config.yaml
text_encoder_slots_per_expert: 2
shared_expert: true
lr_schedule: "wsd_sqrt"
Rows from block 4 of the denoiser of a small text-conditioned image diffusion model, named by matrix and row number. Rows with one number belong to one neuron. Each number is 500 + 50 x the weight over its row's rms, rounded and kept within 0 to 999. All counts start at 0. Numbers have three digits each.
After each neuron's rows are labels from the 100 images, of 14848 (inputs lightly noised), where the neuron reaches its highest value: "top examples" is what is common among them. Only what is clearly more common there than usual is listed. The data: drawn human figures in many poses.
# fc1: MLP up (model.blocks.4.mlp.fc1.weight, 512x128), inputs 0-63
# fc2: MLP down (model.blocks.4.mlp.fc2.weight, 128x512, transposed), outputs 0-63

fc1.248:360495507591538524449484519513445496515403479475524424505539451577542469534533530441535428491451529541535529463453545576470533475505416498597527421644460439482466581505514490580485476527481505
fc2.248:646527531408464469551515483512444493510464566437520559520481475528473474464511463567468480513541532521497536438453533549455540445487577474588524427376588599529465439473524492421516556545522481
top examples: yellow top

fc1.367:375501500558505561467560454438478472500434525594449468514507438600459435503586609464478437475557509586541493544560509470510588471476471544468493420516588517517582395480475521557566532450470498
fc2.367:760456465444442516524410494516437472497505519529493509471496487482499501504527469533480502516516515490435498501491492513475530516460459516504542470487555515527530454472533496480425502517489460
top examples: yellow top

fc1.383:392412519401502507512569446531614456399495481586570502408512535488551441570513495519461560430442480512564477495485586602513496517509571469449418446485465387518467512478486428598501504471581484
fc2.383:599628527612495486479432538506622558611523524560558495604494523466476437434495523504563546448564493489536451483488587593516520520498431491454405455536536612483447507467521430425489510462442504
top examples: yellow trousers

fc1.162:481552525512490470480472472518426529475498425500486519567605459495368498590503451557437497569562469430500512475469464451544437453427466475556450430424550487449467527515595435557429549480478453
fc2.162:438446451464495473525502528532432462516514552498487482443387489498623511413523530407560502572424477441501518498477487456573440464442533487577457429556454510561472462524398459435561464497502537
top examples: kicking

fc1.311:450591551546455495513481449469610513523493454494582464465519550555468543452522446509435503555518460523511502523545494521424567426576534501533492484438503543577424450520560559404493518601522453
fc2.311:457431441443569484492510564476582497465498531524552553551477550558551515550546573462572487549510430480499477539557486511432589396559470505547487496555515446412427533522461540587514474622464556
top examples: walking

fc1.490:445512498432478420510456481588484408532546546586515536601535455551539549429424413496408460471549508496605450524516439462479456441535403360489491526480490533474477521521506555502469549541517411
fc2.490:429519473570529427456545486561505551477533458570524465434523446573481584574475634484558497474450439502564493536575478470472453443537549381455474509509527447464453507536506604511511447594488534
top examples: orange trousers

fc1.281:356431523527590519463432478516427442456504518553524553549487469503536455463434542419526524527478466474482560470413553532487434560501411481526550514522483496426539549498518461538493454472430445
fc2.281:569571487471403509542553503549432545534518476545497447433488464490458470542459432577443528544523479468518574494451553518505441567506554486539539546445513494579581449494484458445492534475553526
top examples: blue trousers; yellow trousers

fc1.280:475481438466422524436452448465450562467555497575508574477500439503495553533476493555444444424479488528475444434535535460518439477511439526526464542484581558525452517509371520594364579489491513
fc2.280:476512554536569540549528552470461439512557460575492435499483445518475553465487502444537467422526518565477424441539561463530468514531549550522504562498395423453461458525615525399618399500501484
top examples: red trousers

fc1.321:389456570463552435500567569499578539452513478449533445530505514497451490501562492438591540591496483458462536468457470504437511541490544462484516484559466459459506483587493441439462459519538523
fc2.321:567498432520426449517419456532570485547514500436542560482477532522574495523577500543409498587521486447475497475472464500452534537500444472516512513402503539543483511554484405583556524545443483
top examples: star jump

fc1.174:405495433474468540468572501397526438501467511522479452451540483561471402515489451606589502510579526488574391478483505535382465564501391512474507566514496528496407503420503460494517547569528498
fc2.174:604507594518532546502402490418554556486464502551487550558446503563526455489513539404416507536407542515582404463507490545397504566520611519464515564470471454497417472441485476516478454594425502
top examples: red top

fc1.234:513502412402430502513538450508469513434574506446519490474523437458492574536490484520534458489564513543442482488448529472545502510481437549492467569459437574509465460491389508579449604571568548
fc2.234:530487568584589514511516580504489478602521529433485544532511411432525532505513522537442477510432489589468524520460536509542535515478527528488441515557592459484497561515572548481501452622431499
top examples: red trousers; red top

fc1.326:465589492538530464562511444469529585459445482579462465522521515515447443556542410556501489481519486495492480468449503351477499485487516528530427478526466470499561532512609501462543573523348445
fc2.326:680551579534586397557511566501559478585483522606433509517494531484505483465502529506477524486533500591548588526522528478449515463515491467536408534540568465466550520465410566547446518523631502
top examples: yellow top

fc1.481:364443564550495441512461471564524489515408474478622478553502500509503569518554404475552495463448494445429558439456507483469567556575379551529527422477544549457507519561431522524477537487520602
fc2.481:613597422448472439518544511559538520478415532482579535428519484536497551485525564529435514489556475434443569457476537488484551578591612536526538421520467453524504479557581519469505447484474383
top examples: yellow top

fc1.314:327453528455502476439498543565528573511512573518462444467462476522480537522532443428491520541462463543495554422467517534474483528527498462398477471428478496445499508405517556455471480496531484
fc2.314:528514526511533427428495501492505477490452588475510572434519511541555540547426554516488592499528553483510437443565587507459533501494565614498555511493567463505542530597599569437503499554484416
top examples: kicking

fc1.476:395406463509473473478484542493467527525455490488396487476529505502433396452541593463598527497454428525493481435466461439567521535451464551529473475522485430465456486482502471504510396461437583
fc2.476:436531524477521492470509459466457480444436488497406498547460489537597412523580454507416549479550463513550547446493458488571526543456496604561493460442473533531477520490484513469503595511524400
top examples: blue trousers

fc1.204:402455546466517589460441553541446537519444492511415491485503526565547603557513548604450557471493493516558547547436542551492503473482471455521428598400579429575491539556530509486493521505507438
fc2.204:590554483536508573531558467545454471491451517507418526522504526556443602436520453406553558485505513521555538549427522554492496458476530440512419593592436571432496483542460523536499511497520550
top examples: orange trousers

fc1.341:445475502504527479458491504559526468440542573478453481490471555512508555521515458562455584516484447462605550479586550588443548463516450478516498528424576523546439483540434495551425488464500459
fc2.341:522515487506455497535497509552523548548534427493469527515548544509492527474517544477542580520518433461604570487580552603452554481495542502508487524582455461491454550533555503456575500477486519
top examples: orange trousers

fc1.22:402500436467387536488484552565548482528528416562473494513455506549505520470431475439552438505542466539603472524492505561439553564556629508432462538600526538476565562487502423396433452439435465
fc2.22:538560568523618552516507439576537526455522562554452476488552522525468513523449497548437476518451500539618503553503503569455582553579380503426455562377469474490591428519472424583559547463561544
top examples: blue top

fc1.216:448537412439477536509515536474546565405630534508385471446494545458448500495392534525545565433495512634504483440509491456481426491534550473490526522525459431590450432410419576510568489468496443
fc2.216:447533595595509544488484468481551441574641449524385519522483549484548497503407481502448569446505562649505483448493509479478409519551448488511551511474531553419441540410591579478433482467511549
top examples: red trousers

fc1.254:523453504417494456516439531511475487551496504566532530582555506530453470572392446466447472395527525507522495513510428421569434510601405556458467529549580511436479545566421486542471566447428512
fc2.254:483565498558481447492585452512481506414501504604513498423442502512532447442414554553530517450497532552540518543578446419548433500606583535445433516455438528571488487577586477469488476424599497
top examples: red top

fc1.205:432482392457411515478525506575516441454574483443548426495554457439496586422534431512434499501539501490496488494530509508454511538421447508452410559427498604446459496560517496523443548589566486
fc2.205:429379552426547547531534527523524527485476457501598516545463530547546529591513626517593418470559508449552427468497484539456518571429521535505572497487445455571431467513395453503533454585433457
top examples: red top

fc1.34:361491633538485529528439499510475493525492507464519451485511574510565434502611521469559403504459556605449518456500543526535449605438560426485548462544547548468541514538452584565498526498596460
fc2.34:484479649506499519550426512556510486445424423514525464439469507460594599567446428443576583505501498437469472485497467452434531430498570563541503540508526578511442470505444436514559531509603417
top examples: orange top

fc1.246:493529532439523521579516463497545441432483496502630491537538457523450587496427408502473492521562496559543504464462490479401425473579512500480542489456520563528449482433532587430487605578530393
fc2.246:426444451535506530429471543464538534518457476475614507498485482539541566502443629488593477515448542530552487506461507509442441477602477504505518525538457438453491537448476537576529383603464601
top examples: red top

fc1.408:384540500556485488474541482496463577444440515487560623560508464438515479389602537541546480531336459486507504447493529557436539445436522495451546510469505418459524580406510485506574508496475491
fc2.408:530512534458430530468448453445506545494526462538514517463477490490555475533478512539481441434437600520443431494496428448486471505540577571548478510444486416563462580528590434500559460506441478
top examples: blue top

fc1.150:366542434577438511493554497477504522558509553539457569486502563492508418507571548538541455509465517554581447510530495507480485539526442483454510480534484483482461586487574470471482457599406555
fc2.150:551497597419587499496466510477515497437499453518451439543512591504512430497562484487512425478544525533579427509543521510495519520537546492478513489467492511522475411506425493543513546610595453
top examples: blue trousers

fc1.237:397458538502480560492467538574527409474478531480599495582585573491441451413397422448510535497533480593528494438543511495426404496492494509566496385405566565483480510456521525484494558516519478
fc2.237:546591458495510567516523463547535599519486466480583518431422556506539447602392587550494532488467491588535493440529512511422400544522510514572502395600421416524479489454471524513492423532498519
top examples: red top; red trousers

fc1.417:456529434539543550499540460396480470548522423468468568416586490465611513521535488429599498481505520456512485538514461589477484415576511431571495579453472492476525491482455477522499461406567468
fc2.417:545479551455447551503462538404494532447516576467477442593414501474406508474532500559427493493511518445498480539501453578480495401557494419551492580556550514535538521480546468467486546389426536
top examples: blue trousers

fc1.353:496563495444372514558504479457517554552422508407485512467463459489378560514557485524495409471473510541429424508538493469486560439468606471517449485501516469557416524487467497440492505522508604
fc2.353:427443504550607513434469506466531417437421487429498493522533476498624545470574527464516420459527521560438433509565510468488576445479384487519449487484475524428437454513538519547511493527466388
top examples: yellow trousers; yellow top

fc1.425:480516493553435515440575537537543533532572431612516515539407481559529475462532435580556505498493507503528554614440497478499601454527493510535564495477454429600508533493433433475532539451506422
fc2.425:399454460535426512448510569444486515497468409428532523501427523447518530459518456586550497493492491525483507402591505531513488574486493526471478476444407395587471535565443555459506488518533461
top examples: orange top

fc1.186:430588476477511501408578569415524521548444478607563449546593487519489572470537417457434516490430583354482446475482562504552484520542436554544533531454480536512472513540515549507510501479477520
fc2.186:504534443447506497487542529570469494596537499455479476535571486451499463467490420504447532521485424628535597517528478473441506534462423431420503456493528531588590493500530478495449515510466475
top examples: orange top

fc1.366:303484505496471559490507560507571539505479480479508519577533450520565460439527605435584505482440475573480549481474504551480448487477412547519533491481480581523446451482431546416428550528480565
fc2.366:479567526510534458535425468571449574452473523502520561460496455469501453474526438593584515503562490530431516641459508570502530424476516520490542514551514422484539450465481494532522528484474444
top examples: blue trousers

fc1.413:414535530532423480515429570419450546425499474518559506483536508524506454556502503547443479490479464466520532388488398429555435487406443504539444484416443519450519438476491515507508502498511448
fc2.413:509547438462522503461548448436466442563507540511564480511544464448484467425463496472555450475526433462474564465504438454583416481471529518468481470591498516506578516552464501496498523458495538
top examples: yellow top

fc1.25:664581507468472478459421434461457530451511387526589508476474425463514496554476505525477451516527395478497566520435453459601489495456474465526480429482473531458451474504549432442508493433469450
fc2.25:314418443527526516553578528475439523533488567473530508518509467478465465451447532484570476496473477516588583530465474470592524458463513477557492447533503484499448522469467405546490485480498517
top examples: kicking

fc1.411:452557413487605488509454479469511534371512482484469499450483634516406470506416477573499449545498483481522530469557484483400447487463601466403513581506506404492552525573512474559517433473513433
fc2.411:537556570516372507485555498464525492598518515484458501523519607510584460507419492440474492524492505473501530481543513480417428525462391452382540574499487631490566475570485479449450548459477569
top examples: yellow top

fc1.316:394444428561504461499531503496558505443488513434506610543520606490426543470505412529627504405452450541450460415501429454456518587470482446506510510490482482519531567462489554525469419520481556
fc2.316:586605595482480498483425442507572486520501469445485377460495617490562522515500580496373530419510484549440476411495451460457505587482489436498518527478516528474551429474513567481510573520517431
top examples: blue trousers

fc1.66:497494561466486511414516427449466513537497475460443436613461401529379455576472522593467570566512502450461533386420528442511490491490547493493440468481451460463515397506567383503511592461478453
fc2.66:470522422503495516568453567479480461439512514477467538388540429517606467407522453395492573567470518474455553409446531451545510486488437504501447491508534530522550607525401401495484430480500528
top examples: kicking